Rows from block 3, named by matrix and row number. Each number is 128 + 24 x the weight over its row's rms, rounded and kept within 0 to 255. All counts start at 0. After the name is the row's rms in percent of the matrix's.
# k: attention key (model.blocks.3.attn.k.weight, 64x128), inputs 0-127
k.1 109 [123  94 180 150  62 110 135 162 141 157 129 119 168 152 115 114 129 151 141 126 151 153 104 130  91 119 128 160 126 121 165 123 176 149 121 127 127  88 148 125 139 161  75 101 105 118  84 146 124 171 125 120 154 124 130 135 139 134 177 120 145 131 151 131 122 186  84 106 150 127 109 138 130 144 103 138 120 144 166 113 107  98 133 112 155 156 155 148 145 116 124 124 139 154 104 118 136 103 158 119 106 169 126 178 118 127  97 135 115 145 128 170 136 119 123 137 113  93 161 123 136 158  79 129  87 132 134  91]
k.2 090 [146 154  93  92 133 124 136 117 177  98 120 112  85 114 158  75 140 137 142 130 107  84 101  97 108 142 141  89  76 152 108  96 148 112 119 143 134 146 139  95  83 128 130 136 122 111 130 138 124 129 144 152 143  69  78  96 133 117 154  93 161 127 131  83 147 135 131 145 119 135 108 108  86 131 126 138 171 142 139 131 127 144 122 144 130 104  91 120 106 122 157  75 130 147 112 120 126 105 150 151  98 112 127  99 132 162 153 120 159 109  84 171 143 130 152 167 124  97 109  90 159 128 137 133 147 122 131 152]
k.3 086 [133 120  99 114 116 161  95  88 140 113 158 153 123 111  87  93 137 125 140 100  98 114 119 138 119 133  99 126 134 136 154  93 142 129 123 103 151 129 144 121 157 134  89  99  95 122 143 105 119 146  96  94 114 158 152 112 142 130 137 123 130  86 111  97 118 129 148 143  86 140 111 112 146 131 159 150 140 108 113 122 155 130 166 146 130 128  75 173 156 119 145 135 129  86 118 141 128  96 143 135  98 145  71 104  97  90 118  50 157 135 135 169 110 130 145 116 153 138  65 125 167 140 168 116 139 143 124 103]
k.4 092 [128 101 119 165 120 155 163 167 140 144 100  84 114 118 112 119 107  75 101  97 103  87  95 127 122 112  79 147 121 154 135 134 102 147 127 132 132 121 149  89 189 154  94 122 150 137 155 160  82 121 107 135 121 117 119 127 180 110 152 153 173 153 130 133 101 142 109 124 131 118 138 109 128 135  92  94 108 136 114 107 153 106 133 147 141 147 140 101 131 106 115 123 100 105 176 152 140 137 141  81 150 119  79 142  80 114 111 116  97 124 121  96 137 167 116 125 121 115 130 124 123 138 123  76  82 147 134 140]
k.5 091 [123 126  60 169 121  99 173 117 105 150 100 115 123 111 158  96 102 112 128  94 131 150 126 129 108 120 104 138 139  90  93 112  79 119 124 121 123 113 141 106 127 155 108 119 191 145 141  94 100 173 163 149  77 110 139 140 128 120 152  89 126 128 119 133  76  97 108  83 129 140 164 123 121 103 128 105 128 128 142 129 108 125 122 166  80 125 140 133 124  84 147 143 121 100 121 141 112 121 115 154 128 145 132  94 123 162 133 109 106 147 137 136 144 105 108 103  97 138 111  98 104  85 130 115 150  90 109 174]
k.6 089 [136 128 132 130 157 149 129 143 140 102 141 132 123 113 118  78 129 146 141  97 154 157 126 149 139 174 119 146 133 110  75 144 187 121 115 101  99 116 151 123 111 142 151 115 119 128 141  86 170 148  83 113 139 113 180 154 150 125 105  52 101 119 140 154  94 131 132 113 118 147 128 132 118 141 126 129 130 129 140 185  92 121 117 139 128 152 100 114 145 126  82 111 155 120  80 125 129  87  97 134 104 119  96  69 177 121 164 132 124 132 109 131 151 145 145 129 116 133  97 127 119 120 125  89 130 105 103 168]
k.7 098 [ 87 123 113  70 113  78 142  84 147 116 129  96 138 121 134 134 173 116 147 115 128 101 185 112 122 155 121 149 108 105 125 124 123 135 137 105 159  83 129 136 121 148 135 128 150 147 103 158 118 148 129 146 134 133 134 191 166 122 167 120 138 152 147 125 124 101 163 147 160  85 160 138 111 139 203 131 149 127 126 122 146 137 161 130 133  63 147 134 115  90 136 155 107 139 125  86 113 136 138 124 123 148  77 137 119 165 132 173 116 129 124 110 117 105 117 121 111 144 104 113 129 140 156 129 120 162 103 158]
k.8 098 [172 145 105 159  90 159 128 157 157 159 104 124 121 141 110 150 172 138  88 122 153  95 168 116 157 174 110 151 152 128 101 156 125 138 157 141 185 135 116  95 110 117 122 129 158 119 133 123 133 138 151 125 108 145 116 144  87  96 146 117 141 158  90 131 141 110 128 102 150 137 105 129 133 109 103  96 108  95 157 152 118 141 121  98 112 117 125 123 161  83 186 138 129 127 121 164 121  97 131  99  85 146 141  94 132 138 120 125 151 126  97 139  91 114 102  56 132 108 110 106 120 144  96 107 162 101 126 140]
k.9 088 [126 117 118 106 105 110 153 129 140 130 125 147 100 106 100 144 163 122  95 131  80 114 131 124 134 162 109 140 158 112  74 192 133  85  95 130 148 112  96 112 151 101 168 119  93 127 103 144 156 127 112 109 125  96 102 196 127 167 149 142 164 168 123 136 114 107 124  99 110 139  96 117 134 142 120 126 137 156 150 150 120 133 119  91 173 106 119 110 112 122 169 151 136 172 111 139 136 130 147 126  93  88 108 114 128 125  95 146 176 125  98 119 110 147 131 107 129 161 136 115 148 106 111  86 123 120  83 152]
k.10 102 [148 131 115 164 120 134 185 162 137  89  98 152 123 157 156 164  83  99 126 132 103 111 122 138 102 102  99 137 152 176 164 132 140 111 101 112  97 148 130 129 177 148 103 143 114 104 129 124  99  94 131 170 134 115  91 143  90 182 164 129 164 141 108 103 103 165 137 113 149  88 122 121 137 149 119 124 122 107 140 127  94 154 138  87 128 176 119 118  97 146 155 106 124 134 109 119 161 149 109 139 114 130 113 174  97 119 124 123  72 111  95 144 142 140  99 123 135 112 146 159  98 156 109 117 125 132 134 143]
k.11 104 [194 132 136 146 128 151 126 150 155 119 136 144 131 124 144 166  96 142 131 154 162 153 119 149 130 173 122 145 163 103  84  63 116 157 142 121 101 162 171 104 134 152 108 102 131 167 148 107  81 160 124 156 146 107 117  87 134 145 148 102 132 126 130 153 135 123  83 158  97 167 132 162 154 156 104 140 163  95 131 142 152  93 137 139 109 141 126  90 146  75 133 146 146 119 115 121 132 120  79  88 145  90  99 124 143 130 128 131 119 103 114 100 141 128 152 135 132 104 110 130 120 103 169 110 135 133 128 130]
k.12 092 [149 125 120 143 117 122 146  90 158 140 102  91  92 130 165 116 185 128  71 122 147 124 137 126 129 145 161 158 126 132 175  89 131 167 143 132 171 148 143 108 156 145  96 175 106  69 101 105 134 154 151 138 109 165 107 116 143 132 125 131 161  92 101 133 103 105 154  96 154 114 116 165 127 105 153 122 140 141 126 132  87 112 161 109 155 106 144 130 161 136 128 118  50 155 102 165 111 124  99 158 114 120 155 119 139 151 106 133 142  97 117 119 125 148 107 148 119 121 157 128 138 160 129 141 136 127 134 128]
k.13 090 [152 125  87 143 137 144 169 140 135 109 135 116  99  70 139 106  96 132 160  89 120 130 130 152 119  86 122  87 134 141 171 127 154 104 140 161  85 153 122 124 128 169 115 141 164  91 124 143 133  86 110 142 119 118 118 103 119 123 109 114 145 140  96 125 119 157 111 176 140 142 118 128 147  85 129 121 141 151 120 117 118 149  84 114  73 144 140 123 108 118  98 132 170 156 100 136  97 107 101 170 143 153 136 121 103 169 147 145 148 131 120 127 114 134 159 170 144 107  72 158 156 152 123 132 147 126  92 170]
k.14 103 [120 139 135 141 120 137 143 110 115 165 121 121  82 128 118 108 117 136 109 148 152 159 141 174  94 138 113 111 122  54 167 100 120 154  84 144 127 169 112  75 100  75 129 165 137 124 105 143 160 163 141 143 150 138 108 143 127 135  80 161 131 113 156 140 169 120 141 127 134 129 131 110 124 164  92 139 127  99 136 122 125 148 107 164 135 105 128 109 128 118 125 147 169 126 113 110 155 123 194 124 116 137 128 165 104 106  94  70 131 141 135 133 119 108 138  99 127 146 166 137 110 102  96 147 132  98  99 114]
k.15 096 [154 124 118  98 195 126 146 148 139 158 120 106 114 128  95 147  87 123 119 123 158 131 144 143 105 155 109 139 101 181 156 132 136 146 128 119 128 112 144 154 111 141 139 134 152  94 125 142 125 107 116  93 110 165 202 141 128  77  99 108 144 112 130  94 101 156 111 147 174  88 123 128 108 134 147 122 151 128 114 166 126 141 135 119 171 145  82 143 175 131 131 128 139 100 134 166 125 107 124 151 145 154 154 172 122  96 176 141  89 153 142 143 109 139 156 146 111  94 117 125 156 125 116  94 148 126 138 101]
k.16 107 [155 121 140  76 141 141 179 135 104  86 121  83 115  68 106 132 123 134 135 131 160 146 131 150 100 139 143  76 119 150 112 138 138 133 117 157 112 135 111  61 106 127 133 125 181 145 111 112 113 140 137 186  87 134 127 109 134 118 187 108 176 120 101 113 128 139 138 118 132 147 111 104 115  97 114  94 121 124 123  91 114 156 162 141 102 147 118 116  98 114 132 100 106 115 143 144 141 121 177 108 144 125  62 123 141 129 132 161 125 150  83  98 125 117 106 126 122 115 100 105 138 121 104 149 129 138 145 126]
k.17 100 [161 124 138 104 116 156 116 122 124 118 158 135 139 100 160 133 128 120 116 109 134 152 134 178 103 140 128 126 168 139 116  85 117 136 156 125 106  84  91 157 141 115 129 135 177 100 102 188 153 110 134 105 144 121 178  88 130 140 169 132 111 117 127 159  86 146 121 117 151 132 148 136 109 111 131 117 109 163  77 171 112 144 103 130 137 108 192 159 111 159  95  79 132 118 122 144 122 143 109 115 105 119 105 138 124  87 132 164 134  95 176 156 135 110 133 119 112 149 125 143 116 164 133  97 113  99 115 100]
k.18 094 [ 96 137 124 170 112 154 104 104 115 143  95 110 131 144 141 106  91 122 163 134 104 120 162 135 137 121  91 133 115 161 180  95 133 132  83 100 109 137 127 110 130 154 102 105  87 176 114 167  91 142 153 117 133 108 117 120 166  87 103 112 137 115 125 160  93 166 127 126 133 119 151 104 142 131 113 103 117 101 156 121 145 144 121 171 123 126 134  90 164  82  89 147 120 127 155 138  99 148 156 133 118 175  94 133 122 143 108 123 134 152 152 109 124  99 144 121 111  49 119 143 151 139 111 132 119 146 116 167]
k.19 096 [125 106 125 116 123 123 179 137 144 143 122 132 136 135 152 148 128 109 140 100 100 126 117 151 125 140  85 120 163 126 114 146 151 122 141 168 107 156 171 144 142 118 156 119 125 159 125 134 137 106 133 127 131 135 155 168 141 108  95 125 129 135 119  85 135  90 147 122 153 123 165 121  98 168 127 153 117 171 145 101  95 118  99 162 133 127 105 140 129 117 109 141 114 101 138 145 124  68 159 150  71 152 102 132 126 118 112 101 201 150 138  49 143 105 101  91 138 174 127 110 126 145 115  95 146 144 130 167]
k.20 095 [157 107 115 123 118 107 169 131 117 133 141 149 121 124  97  67 130 166 116 174 147 119  84 151 138 152  98 146 151 149  96  98 136 125 178 124 138 191 108 177 144 103 129 165 100 162 133 124 124 106 140 134 150 106 137 132 108 144 171 115 147 120 147 105 119 115 141 108 104 117 101 100 159 170 104 113 154 104 119 152 106 123 172 154 149 112  75  84 133 108 124 118 130 137 137 118 113  79 127 112  88 129 120 153 116 126 101 110 106 136 143 149  86 133 156 116 144  85 132 116 147 166 122 140 152 114 143 140]
k.21 107 [158 129 155 138 135 146 107 155 141  97 107 108 138 199 145 171  96 104 121  97 157 127 116 119 113 118 120 133  98 107 150 154 121 117  93 129  99 181  95 107 105 157 119  91 109 148 118 141 128 129 120 126 131 159 131  96 160 181 156 123 146 139 156 120 148 133 105 146 155 129  81 131 151 136  78 105  97  86 140 113 142 105 109 122 111 152 153 146  90 123 135 133 161 127 124 140 138 124  97 139 148 155 120 144 168 103  88 159 158 153 143 128 192 141 145 113 151 133 118 125 115 119 125 183 115 151 151 135]
k.22 097 [100 110 150  93  96  93 109 123 133 156 125 101 148 128 140 131 103 153  80 101 158 112 103  55 132 116 153 125 104 129 122 164 120 103  89 132  95 113 114 156 106  99 135 143 136 101  97 129 190 151 127  94 128  88  78 100 138 148 150 123 133 125 123 129 156 132  84 100 157 113 138 125 119 136 132 144 116  89 159  95 146  80 127  93 156 172 127 173 133 124 143 114 112 167 109 141 126 118 161 129 136 147 134 172 140 145 105 130 107 133 137 173 146 122 137 127 116 120 108 160 126 100 140 130  92 116 110 106]
k.23 107 [129 106 142 122 121 130 117 138 109 132 140 155 139 130 107 153 160 136 167 161 114 126 124 145 109 114 162 128 147 117 117 141  99 146 119 126 131 111 111 135 140 122 116  80 129 145 138  99 112 130 103 162 111 121  83 197 122 116  98 157 117 132 142 109 162 121 121 139 135 126 102 113 152 116 103 124 130 126 117  50 128 113 118  78 102 133 139 128 107 124 102 147 117 123 149 116 138 173 166 123 136 142 116  82 131 155 105 128 150 217 109 116  74 133 141 143 105  88 131 148  92 154 163 115 174 138 179 123]
k.24 106 [ 96 121 123  93 120 115  64  92 100 137 152 106 163 111 115 154 109 126  77  96 138 119 169 121 107  91 149 143 108 131 114 140 126 156 104 128 161 154 110 110 113  93  93  74  96 121 124 108 174 142 125 111 137 134 131 179 141 106 112 140 171  98 125  86 115  95 152 163 151 127 115 128 148  79 151 135 108 127 140  67 130 140 144 124 111 113 122 143 124  95 135 149 117 132  93 137 115 123 168 135 158 138 126 132 136 136 127 147  99 159 146 165 142 117 122 144 145  85  93 125 154 123 114 167 102 132  96 131]
k.25 095 [132 109 161 130 145 141 129 161  94 160  82 121 150  82 116 142 124 152 173 104  93 104 142 116 125  94 102 125 124 116 155 129 145 144 133 142 168  95 117 150 175 156 136 151 161 127 150 150 133 146 137 151 158 113  96 184 116  95 118 145 134 130 126 128 120 132  87 108 107 112 122  92 109 130 108 134 160 139  90 119 121  89  97  88 108 151 116 107 107 174 160  87 107 147 145 144 133  90 107 135 133 129  69 165  66 102 147 133 115  95 116  99 104 128 117 126 127 113 132 115 124 141 129 166  99 141 136 129]
k.26 110 [134 143 135 126 176 123 133 138 154 148  89 121 150 181 136 150 139 152 100 110 130 110 128 168 113 148 135  78 106 126 100 150 145 133 141 150 142 118  91  98  97 164 137 144 137 131 118 146 142 143 111 122 139 121 146 145 167 143 130 184 136 182 160 135 105 107 117 177 143 159 105 109 128 124 105 139 136 151 119  76 119 157  77 158 113 111 159 132 137 108 165 151 141 133 127 146 166 129 158 145 175 149 147 134 131 143  90 189 120 125 159  90 150 121 150  96 128 147 125 123 118  97 139 166 157 152 121 111]
k.27 089 [111 101 120  98 103  80 112 143 173 116 111 109  90 162 144 123 124 118 142 170 146 124 105 113 102 165 116 186 133 131 145 126 118 120  98 138 143  72 143 157 169 155 102 140  83 103 129 138 171 123 114 136 153 117 109 120 136 107 174 137 111 121 157 116 142 122 122 112 162  87 159 143 121 139 132 113 123 169 134 134 130 138 161 141 142 108 137 188 164 122 109 102  82 120 139 143 158 111 151 150 117 149 133 108 111  94 130 140 138 117 147 174 105 135  98 116 112 191 147 160 104 143 131 106 158 149 114 138]
k.28 094 [132  75 125 172 126 154  74 150 106 158 164 122 122 104 117 140 121 114 103 106  98 139 126 150 128  85 111 118 130 137  95 121 121 115 127  95 111 118 123 160 155 180 104 134 122 135 109 133 115 149  92 114 111 107 118 114 144 110 118 134 129 107 145  94 129  95 127 156 124 151 102 102 111  92  86 120 114 147  79  67 157 112 110 116 121 108 122  72 118 162 141 111 127 104 112 154 136 116 144 143 104 154 126  95 144 140 135 113  97 131 107  87 111 147 124 111 144 155  56  98 128 172  95 135  94 141 109 111]
k.29 107 [153 154 179 129  96 137 137 125 109 147 156 125 114 115 104 139 146 133 132 103 172 116 119 138 140 103  94 111 178 148 142 122 160 154 183 138 151 112 158 104 112 126 126 112 117 102 140 137 147 154 150  96 159 131 130 130 125 139 182 115 127 146 119 126  82 105 142 157 106 132 122 154  88 135 111 153 143 163  85 162  87 110 101 133  90 143 130 141 114  98 103 121 111 112  58 136 119 112 130 151 137 156 118 140 120 138 112 114 134 115 173 132 125 146 112 103 181 134 100  82  91 116  86 140 138 177 118 116]
k.30 102 [121 122 158 124 107 168 157 134 178 117 153 168 105 127 114 144 118 138 125 138 130 175 107 157  97 139 116 147 185 128 118 143 143  96 151 116 146 152 126  85 172 132 132  83 114 147 134  87 102  94  94  87 138 123 129  87 142 155 112 109 100 100 129 110 123 156 130 132 104 113 131 148 167 128 101 120 139 143  81 119 108  96 166 109 121 152  82 114 140 123 116 125 109 109 134 154 136 126 111 126  79 167 149 127 125 110 145 109 172 152 147 155 142 139  76 134 143 143 124 170 113 150 120 139 158 154  81 118]
k.31 109 [140 170 154 151 160 125 120 105 133  66 171  97 154 120 140 121 126 151 182 146 121  98 161 121 163 139 143 148  87 158 123 103 130 117 139 168 125 113 141 121 147 133  76 150  99 122 130 172 142 131 122 128  84 112 115 116 152 122 122 152  98  97 136 127 112  73 168 144 152 108 120 152 114 122 132 135 128 115 118 113 147 110 118 108 118 105 123 153 107 195 124 124 118 125 143 134 159 119 119 143 120 156 149  85 110 176 122 136 110 140 142 160 136  67  96 137 121 121 130 103 162 134 106 170  91 117 118 100]
k.32 116 [121 120 107 116 153  96 138 166 139 145 100 132 172 129 131 187 133 135 162 149 150 150 113 126 158 116 124 133 111 137 110 143 138 127 112 142 100 131 155 154 130 130 158 124 119 149 143 177 193 155 176 153 103 119 144  91 127 163  89 137 160 118 127 117 147  95 112 111 173  97 152 132 159 130 112 150 110 106 157 127 124 113 133 109 157 115 173 166 144 157  86 133 107 132 121 134 148 114 119 115 114 126 125 115  89 134 154 128 167 123  96  88  72 100  92 138 131 100 120 127  96 112 113  88 141  82 142 111]
k.33 105 [114 125 126 121  79 114 136 106 184 154 100 118 103 152 160 122 116 160  89 159 114 131 171 126 123 138 142 132 120 116 152  96 113 125 140 135 118 137 144 176 141  98  85 144 156  92 147 105 149 132 129 127 138 155 104 136 123  88 128 104 136 147 104 155 135 147 164 131 143 154 153 142  91 132 154 115 159 174 134  78 132 170 115 132 154 159 143 145 173 105 133 109  78 109 154 161 127 133 165 123 151 104 116 129 110 128 115 139 153 134 162 118  90 116 147 114 108 136  87 119 166 150 162 106 177 110 124  92]
k.34 106 [151 119 115 152 149 121  63 112 149 141 125 134  83 157 109 115 126 169  92 178 108 159 110 160 109 117 164 150 124 123 125 125 129 125 142 121 140 117 147  86 143 160 117 136  72 169 106 145 120 116  95 112 108 142 131 122 119 175 165 142 124 132 162 154  88 151 129 115 132 135  99 151 176 110  80 109 109 112 164 115 137 110 174  79 155 180 126 119 147  87  96 144 123  95 147 135 128 129 152 111 131 179 124 117 104 132 127  94 123 134 119 132  92 143 152 152 130 125 118 155 113 117 124 110 114 121 136 102]
k.35 108 [103 116 185 147 147 129 144  99 106 116 101 177  95 102 116 123 131 174 159 163  88 107 107 131 126 140 133  98 118 114 195 157 124 125 142 127 126 143 146 101 143 106 118 142 131 109 142 132 148 142 143  98 118 152 121 174 118 109  91 176 101 126 129 132 115 116 120 127 101 115  83 128 134 142 150 118  98 153 126  94 109 171 108 144  97 132 121 129 102 149 129 123 156 136 122 112 194 139 210 141 171 133 127 118 133 152 126 109 134 133 151 131 121 124 145 138 110  94 116 172 116 137 127 153 166 112 129  88]
k.36 101 [120 162  88 157 133 125 125 134 121  76 133 134 172 121 159 135 113  91 106  99 145  94 158 125 115 110  96 182 113 157 181 129 121 171 136 127 132 178 146 122 114 163 114  88 120 119 104 146 110 104 133 174 120 119 120  99 117 107  97 131 149 116  86 150  99 150 116 139 171 132 131 144 137 113 131 114 130 157 167  84 132 108 122 143 119 166 128 105 120 135 121 115 141 118 111 139 137 138 132  96  97 138  70 115 112 158 143 100 118 148 157  69 154 128 143 104 106 113  80 114 149 150 126 141 152 114 150  95]
k.37 103 [155 146 138 125 142 137 145 103 154 161 119 121 156 150 161 132 107 193 147 112 120 145 126 122 145 116 121 142 121 127 111 158 142 153  74 109 131 123 123  98 133 135 136 171 141 106 110 129 134  98 107 137 132 107 119 108 150 128 103 111 101 124  83 122 117 103 145 123 140 130 133 165 129 131 154 155 140 120 134 112 129  90 111 119 109 149  56 163 151 104 123 122 144 111 107 146 147 104 106 164  70 118 136 103 139 106 170 114 144  93 139 140 119 137 148 185 102 188 135  98 140 138 126 159 192  90 117 168]
k.38 109 [112 121 162 143 152 176 114 149  79 117  97  78 100 103 124 113 127 102 138 139 130  89 114 121 121 131  87 106 150 150 120 157 133 100 108 125 154  85 105 129 111 110 121 152 115 122 148 202 121 124 155 119 106 103 153  93 130 153 153 143  75  97 113 114 123 105 106 115 122 112 146 117  93 140  87 120 101 106  79 176 114 137  97 144 139 101 128 133 111 130 127 116 108 120 141 125 134 149 166 124 135 117 117 115 110 102 158 155 119 130 129  49 157 156  97 151 159 126 110 131 110 157 132  99 111 146 117 130]
k.39 102 [150 124 126 107 166  82 118 144 137 117 123  98 122  90 148 126 126 155 135  99 103 140 150 108 147 152 154 101 147 147 168 174 143 155 154 159 108 151 156 102 144 117 128 139  88 146 144 157  96 119 156 140 152 161  67 142 130 125 151 124 148 119 131 147 159 121 109  59 152 112 147 150 106 149 130 101 154 169 169 149 114  97 133 130 157 134 126 110 112 157 142  95 125 138 153 115 108 109 121 130 118 104 120 139 155  92 140 113 173  91 129  76 137 113 149 134 126 155 124 149 154  88 135  94 126  99 174 135]
k.40 097 [117 123 143 135 154 117 178 114 176 163  97 100 122 128 107  84  80  77 119 174 103 127 106 135 113 130 163 147 124  98 169 144 148 149 142 154 126 157 139 134 156 118 111 134 108 129 132 137 113 134 100 104 100 124 128 119 173 138 160 150 161 146 139 111 176 130 126 152 118  87 115 148 118 131 116 108 110 132 113 126 120 122 139 138 116 162  87 107 131 120 106 130 128 105 193 117 149 110 173 170 103 124 159 162  91  65 126 122 156 115 110 121 117 132 146  97 145 127 158 160 150 128 130 119 171 119 139  98]
k.41 091 [104 112  88 148 125 105  95 145 141 136 129 176 113 152 152 174 100  78 138 146 118 130 121 167 125 105 125 144 124 138 134  91 127 137 140 132 143 118 191 148 116 101 168  98 101 130 126  74 124 124 121 148 133 106 133 131 162 120 152  85 135 153 114 148 129 112 112 132 161 127 122 157 147 141 125 179 127 128 145 120 156 129 152 166 136 107 148 140  86 130 108  91  77  84  94 125  86 139 122  91 161 119 108 127  93 113 153 143 109 140 126 135 134 118 100 102 158 142 130 104 170  94  92 134 161 148  95 106]
k.42 093 [ 95 141 121 166 186 129 141 138 122 120 159 122 127 153 149 144 158 114 134 127 144  96 125 108 141 138 187 143 101 153 108 156 133 116 134 128 102 110 121 143 117 142 124 117 123 126 137  79 127 115 125 144 139 151 147 157 146 139 104 127 123 142 127 105 140  85  81 155 121 127 105 142 121 123  91 104 118  97 137  93 143 110 145 100 107  91  99 110 144 158 155 135 104 161 120 109 169 121  80 169 124 144 182 171 140 150 115 155 130 143 124 167 155 155  77 156 108  81 125 139 156  84  85 147 101 127 155 151]
k.43 098 [156 142 106  88 118 140  95 103 149 144 120 112 147 164 153 101 103  94 139 146 115 143 125 106  92 135 104 112 151 115  99 115 161  68 111 109  74 140 143 135 159 132 129 107 147 119 115 142 103 108 136 114 163  95 124 113 123  88 125 142 144 111 120 110 127 160  96 126 111 166 140  87 114 115  89 129 147 139 118 141 137 161  92 167 175 124 143 126 142 112 115 109 176 141 146 120 129  92 122 113 141 139 112  97 146 160 111  96 164 173 142 141 177 110 128  89 141 117 131 119 143 140 139 102  81 122 182 161]
k.44 113 [130 114 106 133 130 144 116 166 156 128 142  89 160 140 124 126 131 135  85 130 124  97 123 155 115 112 164 123  66 161 124 106 154 131 143 135 103  93 110 113  87 119  86 113 128 124 115 181 101 176 102 139  88  94 103  92 171 130 126 133 130 151 174 102 159 106 136 130 149 118 122 162  94  86 115  97 100 171 155 112 129 153 144 134 143 167 166 128 125 123 110 123 125  98 155 124 138 126 173 169 128 167 130 116 114 108 132 148 103 121 154  95 116  95 120 156  85 129 114 122  92 119 129 120 122  93 131 128]
k.45 097 [110 145 145  96 102 135 105 113 125 142 131 102 157 146  96 104 122 148 107 122 142 141 124  97 107 123 105 145  95 147  88  89 141 115 116 113 166 116 124 117 125 112 136 109 139 131 143 157 124 118 131  89 125  67 118  87 145 133 148  83  76 110 139 139  84 102 124 134 114 135 162 150 133 102 138 136 142 180 121 115 107 106 116 135 106 134 121 128 142 112 127 108 116 116 152 120  82 115 157 155  93 130 129  75 157 192 174 137 120 125 156 126 133  98 109  84 174 121  82 101 151 128 150 101 120 129  84 163]
k.46 097 [ 92 150 151 146 160  84  95 121 139 149 101 128 134 148 105 114 144 191 150 151 146 121  92 129 106 175 164 127 104  90 134 150 140 156  96 140 124  87 148  56 110 138 119 125 123 162 128 132 125 158 183 145 105 140 121 114 131 134 128 158 121 104 131 173 149 129 147 131 165 125  95 112 120 118 148 133 115 133 161  94  87  80 136 151 150 141 121 102  95 115 148 136 140 129 144 121 112 145 187 137 144 118 119 124 143 122 160 151 153 127 135 139 123 131 175 136 148 133 158 173 138 150 116 138 153 118 173 148]
k.47 104 [149 145 138 136 102 111 140  99 108 116 105 123 116  96 135 122 119 135 171 177 109 127 140 141 113 150  96 129 154 187 103 137  96 135 155 157 131 131 148 176 114 124 151 153 104 143 102 119 119 168 156 168 108 139 123  61 148 125 150 123 156 180 169 118 110 119 142 145  78 155 136  89  99 143 129 145 130 149 157 155 123 119 134 153 138 104 159 141 115 160 158 118 153 129 137  98 150  97 128 125 146 122 112 127  97 181 134 159 133 148 122 104 108  51 154 113 151 128 136 116 108 138 109 133 104 116 131 107]
k.48 089 [121 114 105 148  95 138 136 103 127 113 130  99 108 113 147 146 150  85  90 142 123  99 123 138 127 105 132  87 142 107 132 165 141 140 134 121 128 129 119 151 117  93 167 130 108 119 138 113 150  91  85 110 128 151 108 119 102 145 202 125 109 115 115 175 116 122 164 164 155 156 104 137 105 165 134 127 125 136 127 151 139 152 171 125 103 110 105  93 148 106 135 160 124 143 110 115  89 154 154 144 114 109 142 173 133 115  98 131 170 130 103 129 169 104 100  62 202 105 122 122 140 118 122 118 132 149 122  98]
k.49 095 [138 153 110 106 131 104 125 125 142 140 110 154 150 104 164  97 153 137 161 144 132 128 162 163 156 142 154 125 111  89 116  88 130 179 158 125 106 132  91 156 138 121  82 150 167 110 131 158 114 105 142 146 105 110 108 157 127 119 144 121 156 108 111 112 145 104 114  97 127 114 137 129 142 111 165 154 129  91 172 159 105 170 163 165 155 108 139 163 176 126 143  93 141 121 142  95 122 116 152 143  99 123  95 110 119  89 126 129 137 112 154  90 129 121 154 115 148 159 149 119 119 106 139  51 164 133 106 125]
k.50 107 [ 97  95 177 110 115 111 132 116 115 124  85 114 164 135 163 107 159 165 158 141 116 132 128 143  73 133 127 114 132 119 118 185 159 130 104 106 157  79  88 168 142 115 128 129  69  82 131 152 165 120 102 117 147 152 125 125 177 126 143 178 152  87 147 122 118 133 144 143 136 129 134 148 116 103 110 135 147 150 100  92 103 154 119 137 121 118 120 143 128 143 123 118 130 135 118 123 159  94 132 155 125 122 114 152 134 141 129 129 161 106 140 141 199 110 119 115 148 113 118 129 154 146 139 170 145 172 156  96]
k.51 110 [166 133 142 158  93 163 199 136 110 115 137 141 112  97 164 138 132 115 158 204 124 113 139 137 101 152 147 165 163 125 116 117 124  94 151 135 105 134 101 166 129 112 123 124 144 124 174 168 119 149 146 151 163 124 118 126 135 130 156 138 138 145 141 123 121 135 141 131  76 120 157 168  86 119 109 118 150 154 143 113 115 159 113 153 166 143 174 112 146  88 110 150 141 125 151 113 134  88 105 143 122 127 123 121  91 120 138 117 115  99 150 142 111 148 111 114 131 172 161 129  91 144  96 109 177 146 144 116]
k.52 091 [112 161 101 126 142  81  97 125 124 130 106 121 152 146 105 168 112 151 109  88 169 130 132 105 184 138 121 141 131 102 148 130 167 106 106 120 155  98 143 167 148 129 154 140 128 131 152 128 178 145 131 139  93  91 137 153 122 144 154 120 117 174 159 156 115 117 135  73 120 143  96 140 124 178 128 150 160 102 193 148 131 144 153 120 129 155 108 104 101 130 130 145 105 160 171 109 154 126 115 147 151 131 119 103 147 155 145  93  81 143 158  95 149 125 141 110 138 124 125 119 149 124  79 131 147 116 107 121]
k.53 094 [104 130 117 158  95  98 161 146 144 146 141 127 137  88  96 111 110 101  89 157 157  95 117 110 121 120 135 128 128 173 131 139  88 134 126 155 138 109 138  99 103  98 123  81 141  87  92  90 159 101 162 151 107  94 123 115 158 132 144 100 151  95  88 116  98  97 114 145 125 145 148 115 114 111 154 131 126 130 110  80 111 128 165 113 117 109 133  93  95 139 138 119 146 121 105 139 120 144 125  87 123  79 129 148 139 176 118 167 100  99  89 126 104 144 104 144 124 150 101 178 160 118 108 100 121 143 122  92]
k.54 108 [143 153 129 115 176  98 143 145 162 101 102 142 179 138 126 130 146 157 119 183 151 152 110  97 139 127 127 134 137 130 131 143  98 105 138 122 126  83 118 175 123 141  81 147 124 150 117 187 114 121 137 122 103 123 141  98  84  84 118 160 112 124 172 116 108 194 105 125 125 140 156 121 128 135  70 100 120 122 115 118 133  91 150 104 132 164  93 151 159 155 151  93 118  98 197 158 156 143 125 157 126 135 155 128 141 137 135 142 123 145 119 104 108 147 157 125 122 116 105 119 144 137 139 133 116 113 119 148]
k.55 105 [123 149 132 129 124 157 143 127 151 112 129 109  90 149  94 152 147  66  87 154 112 148 141 170 142 161 140 129  91 125 119 106 110 160 137 147 124 170 122  99 105  81 157 151 128 114 112 102 126 140 128 144 109 116  83 133 138 164 100 117 179 112  94 156 144  98 118 140 165 142 154 145 162 103 135 119 105 114 132 142 115 103 142 157 165 144 118 114 107 146 125  93  78 101 120 152 126 132 138 157  88 127 116  95 142 127 126 162 140 152  94  74 123 114 129 114 112 175 111 134 130 158 115 100 139 131  74 155]